{"image_size": 32, "arch": "inception", "activation": "relu", "kernel_size": 3, "stem": "single", "widths": [128, 224, 384, 672], "muon_scale": "original", "lr": 0.0085, "cautious_weight_decay": true, "ema_decay": 0.99, "steps": 2800, "batch_size": 64, "lr_schedule": "cosine"}
Rows from block 3, named by matrix and row number. Each number is 500 + 25 x the weight over its row's rms, rounded and kept within 0 to 999. All counts start at 0. Numbers have three digits each. After the name is the row's rms in percent of the matrix's.
# b520: branch 3 second 3x3 conv (model.blocks.3.b5.2.0.weight, 56x56x3x3, standardized in use), inputs 0-9, a 3x3 kernel for each
b520.0 098:500500500500500500500500500500422500500426466500509500500500487547500500471500500496500496476520500500500500500500500484515500500530493500500527549500500500500500503500500500496535518500568500500500500500500500500548557500500500500500500500548500449533460500500501500523
b520.1 102:494500500500492514495500455500478500500555500500506500528500480460500500500500500486500552500493515500500469498500476518488529486500493500491500500500479500520495510500500546500500500470500504500534500500510469471500500477507500480500500479520510534540577571554513500503
b520.2 101:488500618505500501487500463500500470500498500481501504465500500500500539500524500500500500500500513500486485500500500514500500532546471500500521500536500490529500585500554500489500500500526500527500474514527526500500511500500482500500519522500500485500414470569500500559
b520.3 098:500500500500502515517500514500500491478500500488487500546591500528500500515547514500500546500508542517564499536500500500578500519486491480500467500487500493500480504489424488454500500482500460500526514500502538500500519508500500500500500500500492542500500559500500415523
b520.4 094:500449500500558500536487500479500500500500550470511523500500500500539513500500500500500534528500500523500471500500561499526500500510500500438500448500500500500545449532477500500494500428462483478500500517500500500501508500494535500500478456500500499518500500564504456500
b520.5 106:501549500490500531500498500532469468566500500515500500521500481500497495481500500536467452551524459513519500493500538500500607500500539490500500500445487515500500504500538500500504500500493506500500500500500500525537528473473500473500500500560415500525468523448500500444
b520.6 104:500500500500500473465486487483500487460500500441467500549417500491501500500500500500500500469500492477543500500498500556500500500500500500500500507514517538523500485480505467500500440500500500495490500500527464500491500592500494518500517500500500483500500500540482569580
b520.7 100:500500500423500500500500483459523500500551489516487481500500512500500518457418500501511504487463500500536502557500462500384516500500547500503500481500416500490500500478500462495495500525460500480423500455500478500500507535500500512423499500482509462527500500484500500430
b520.8 102:531500467500500500458479486464439500475500500500500435508487479533500500518500500536500500526500496500532500482500500492500484500500528589528500500460453500500500500473505500500509500500556500438500531487500500500500504500525511500521500500500500500500513500466485461493
b520.9 099:500500500500479511500513485500522540500500504441500491499500457500572500465500500500586500500500500500500500500500500473500500500500500484500500500528432500577500477500500455500500490577546516508500498468493500500519500553519446506500476500495427485534461483500472500500
b520.10 094:563550513538500500500479443527500566500500500500500500500496500500500474500500500500500533500492500512500547500472500516500540493437500500509434513500500500471489529529500536519500500500469491500500496471500500500500505500460500444448535500500500505500508497482500478500
b520.11 100:500499445456525500500500500513459517500583500500500514500490500554513500580500500500500534534500523501534479500582500500500469500448541500500500519500500500500527500500457462500500500523512457506500500500500521500500506500487500488487500500500500584491518431481474465500
b520.12 099:463477479500474500536500420531477500500500514500480500500500508522534500500500500427536500522500500495494500484448500500500553447500500500500500500500500523511500500500500481493472500459500500505500458502555540482500500500503500500523440500500500523498500500543500518516
b520.13 093:547488462456500500495474500500455500511506500510502475500474500523500523569500500500500508500527500500500500500511500465500483451500488500500500465452500551500500548500500500500500538500500502492500500513500500500552503500486491496500500500443500500528500500519499483500
b520.14 097:500500500500492565500444451500499505500578466500430500500504495504491500500506500500500507500500500500569500529500494495500500500441519512500501500500485500500457500484500534500556500500512500500519500500500500500500452499500500471500450520500471500534483500500500500453
b520.15 104:373500500505489500500535499500500500500500500500500530491484500481500492521530500510500489500566500557506529479486483500521516526525530471500500500483443500511500500500500500500497444500483500503500500500498510556500500464485500478500434506500535500504500620563485556500
b520.16 102:501489495453506501500500500443492503500517500522500500500500490500500548500541508500488500497497500553530500520585527473500500500500500500500525508482500521500475500500500502500503500500454500500496539500484500509500500500490500506500500469446545537510500555500500476485
b520.17 096:519567552500500502500500469500500500378433500529467500500508492526500489500500500500550461500561500500453500478500535518500483541500500500500501500521500543500474462500495500500500500483500513500483542538528495500500500519500500530490538500459500507544489513500500500500
b520.18 106:500500474500474500500500500500451500511500500500469527500475474508547561501490500525477472460500500517500500500518533500500500500500500471435515500500500500500500479500500467500482500500519500500500500509474532509500500500534491500500500500500500515467499500500500473466
b520.19 100:500451518484437500518480519461507478500463491420522500559545511500500501500500511496500563500488500525500500558450500493445519443500594500520527500500500477500500500490500500493500500500468444548503440500522500500500500472500513514477522567455462509524472477508488482500
b520.20 095:453500500500500500500500500500500500500458500500500500465480500496500463500500500477468500488500433558500475500468502500462523477500492500500500512490458500518500500500460529519453500500500500486454500500500443531480500500500500553500530500504509482500500500501500500500
b520.21 099:500500500458500504478485536483473556500485500500500441500500500500500450489500555500500500562485542500527481534565538500499504537500500522496521500499500500500500500500447500529500534506500478500500500500500529500500500500500529500484500478484500500528500500500492472531
b520.22 100:505503500476474511500525548510571500500500500500500482513517500500517502500487486478504500509500500533500500460500500500500500500500502500500469485500500500528500500500500500500500500500516514527500500487500511500525520506485462500512504522443500520538508553500472512543
b520.23 105:500515496493514500519422518479500500500500500491500500533500500500498441518518500557579500500523500500474500492408500484457500500565549527496410507485476500500536548500500500516500501500486500527500522500500549500500532500400500500485500500506500500500500500511500540500
b520.24 089:500505421500500443480500500551500500500522538500556500500500469507500500453500484510500500545434518567521522500500500500500500492475500514500500500500500455492500522500500500531500454482461500500500500500516493500500500516500500542500470483485522500439500510500425500482
b520.25 102:517500500533500421528459465495454500511500533495500458451500500500500500538500526500532500500500500543502470482511499500491462500500523434500500495500500499560526500506500500514500500500446500530487500500575500489500471500500500500441510500450502512500521500500500500528
b520.26 098:500500500497500484500514499500499500500485497460500500482515471500500527500539500500500519500500535500500458500425500500500500500500507495500500590465500500500520532500500500555500500530563459500509500500505500558500537536527492500500529500559612500500564500425472478476
b520.27 098:459534556472500500500461500500526516500500530500500500500583527500500470500500500500500500500534480500500500517500479473500500530540500493491500500500500503500500500451472500500500504459500500500513500500500480500500508500500500485427517500464494500500462467491429457500
b520.28 097:466610500617546466541500483497473500500500500449500474518500500500500500500500500500500532528500481500500536467500500483500500500458500538568500522500483526469424499532500500500518500494543500447500506500486448463500500467500517479433508505500487500500500500454500513395
b520.29 107:500500500502486434478520453500500500498500500500525464468511485500500500467500515494500485500527523500525500459500500500449472500554480500500500439500500446540500496500483500500495500500487500484512506500533475500500500500514477461500500500518500546500431445444500591556
b520.30 105:468500541500437500432500500500500502481500490500423500488473500496450519432449531500500490500500500443475500500513500445500500500500500500500466454500506513483500500516482458479500500500500500500519500485507500474500503499573500500500458468500485500500471500522499496500
b520.31 094:464500401500551479460550448561500500500500500500514500500560459526548500500518450500500500493500500500500495481500487514500530555500500500500500489466500500485500500500494500500500515500500500481500535500494500500500490500476500500500464458479495475510500500493500518500
b520.32 105:489531438500483500485500533500504500484460460500500432479500513500508500500528500500500496500471461500500451552474502452500544513522500500449500493503500547500523500513500484500475500500500500500500443500482500500500472506500466578500482500532485496503533466500533508572
b520.33 100:510500500500488464489500500500457500500500500500500534500500582500486490500509500500500532520500500532480526500500513500503511532503508500500524504500503511500466548500484470507500500500500435500500543500477500473500582485500546502500526500500500420500500529480500513500
b520.34 106:500500464500489500500511489479486479500492518616571500514500485531500551500500500500502465500499500550500538461500500500500528500544554436425500475504500533523500500500500500491469500501500511481500498517505500542500500500495500500525500500500500500503542499500500500520
b520.35 101:500536521500500500448446466542517518519467420500500500500535498500500500457500500496546500495500506482466500531500500500502500500500500484475488576469500557477500488508515500493500500500500500488476500558500515524461594500511500481500547468500516537500503500500554515456
b520.36 101:500543500500500477500500505500496500496474458500491483460509500500500437500500500478471500551500500498501500515502500498500500500500500500499506469452493498500500548476500568487580500475500500521540500446480610515476500498500542500458472477500500468508500500500500468500
b520.37 095:500467519500500537488446500497500513500534500487528500500500500510505500435479500500500500500498500499523500480500495500500495538500467557500500500500500444448531464500441500500500500538531480478501499500532500522556428467462500500498486476500518500506522500500552492500
b520.38 105:513467515451498511500500500500500463500500442519500500498487500500507509500500500500431431500511500478468500541488571500500507467474500539468490500500500500464500491495415506500500536454472500500450502429515473500500493529492500498541500500500494525530506521468486500472
b520.39 099:527500500500453514569491515500500446454500500429432500528450500500500500603500500500438506500470440466500500500450500500439534491500500513477500500469469500489500500500533500500500536500500494500441500500500500500510500515503487500499500499500495519532500500418500500500
b520.40 102:500460500500457478500459500569553500500500500417445500543500500500480500513474475482500500500496532500529500500500500500500500493500500466500500500448456475500496500467493500500498521514500500497500500500500532509490500503490479500493500500500460455503500437500500500500
b520.41 099:486460521500500507500539445543500500499500474529437505495500500504551517421500484563500484500500500559477531479500506498500478500488469493500500500500500435500500500533561500500500562500546500500500500500500500500497491472486500500513557507546500500500483500500537500500
b520.42 091:544500499495467500465459486434500470500500500500521500500500500561527479500500500501548500500500500516500500496495491455431500500476471498500500500540545500500500591500500495500500500491491500499525500500528540500500500533500448451458500558572500547500477400484500500500
b520.43 097:524492443500498500463500500458453500500483500535500500491462500500514553453503505495499468430489489500500500465500522446500500500535473496497516500475496497463500500513521509494500490500521500450476538542477500500500505500500538500500500500512514500536500440437500500500
b520.44 105:514553500500500500435500500500500465541500499500500517500476523500500500500496500500472500491500500510500500509500491484500500500490566507500500537525493500547469470500548543526500500546464500500500519438495500500481509500500483487498510500459512526484552469500464500500
b520.45 096:514500478500450500500497526484500500500494500500500466500537500500500472500540500500500550500500500500454584511517500496500507500500500544500500500500500507500500500473487562500500500500500500433500544500447539518488534460500548474528513469552500500482500500483523500453
b520.46 095:474473501570500500576526500500479500500500551528524500500500500500500504500500531494500454498505517473500500479478500508500543469500500486500499500529515500500477467500482469500482524500443524500464500500500500500500500521500500575459500494500511528500500500475500463500
b520.47 101:500500432500500455453500500500435476500533537500500500500537483480468458500510500432500556595466480575507551500500500482519552500500500500505500509474500493500500500500500477500492500500500500500532500481487500477511500500500500442500500472573493486500500504590512489500
b520.48 099:500500500500485500539515500500493448500500493504538500565500509519500498500500501500510500500572500435500500500517488500482516578500553521500513499500501529500513577508583500500500500500487459491521462500500500506500546566500561564500500500517500500523500500500537500500
b520.49 097:492500478535479500508496466500477496482516474468500500500556500500500500549500500500500467500500500429500500500508500500500472484500512514500500477487500500500519500500500500506500510477500500500498424500500493500531544500544450497500500526477538500500478500402500482500
b520.50 100:478500473478489484500500500490500500500500500500500498509566523431474500500500500500500500500500500500500520491492500500481500500472526467500500500545500497522500500500519500500558500486500521500500478500521500518547500492500500524500500576433453489500491500487500500534
b520.51 105:500480494500525500500503493500500500500516551458460497547483500500512500500568500496569521478500538500464500500500547500504500489473500500461500541500500493500497525432455500507500528528500500491420487500500508500508500500500467574484505500494461522500500549500481487470
b520.52 110:460475500500500541500466500500500460527500487514500525484500526503500509500508500500458540481499500414492500500464510503560523500534500500526517500500500500500537499500543478506522433500500519500500500464505500500500500522534500502500500500518513500500518500520520444506
b520.53 102:500497575549500450499500490500500500500461477500500500500464500565500468482504539500500477500500480484525544500500560422552500497496478510500480500500500500500500541480462500500500489537500500553525500485500469500517500466483439500500500515497460500500484565560500536500
b520.54 099:444500500478443483471497500521500512520573542570567500500500500500512500491454544500500500500530528500500532505491523524508500528527500503455500500500500500500500500481447500500500500500500521500500519571511500495500500500486500500488472460500500500500517500423500485500
b520.55 100:471498500519462448525500504500500476500526551438500500490500536500500500500500500468513500500511500500518500553536500500500500500500500500542542498500445500500475500500554500500495500500500500506552500500493500524508498483490394500500500500500509500496500500500471461530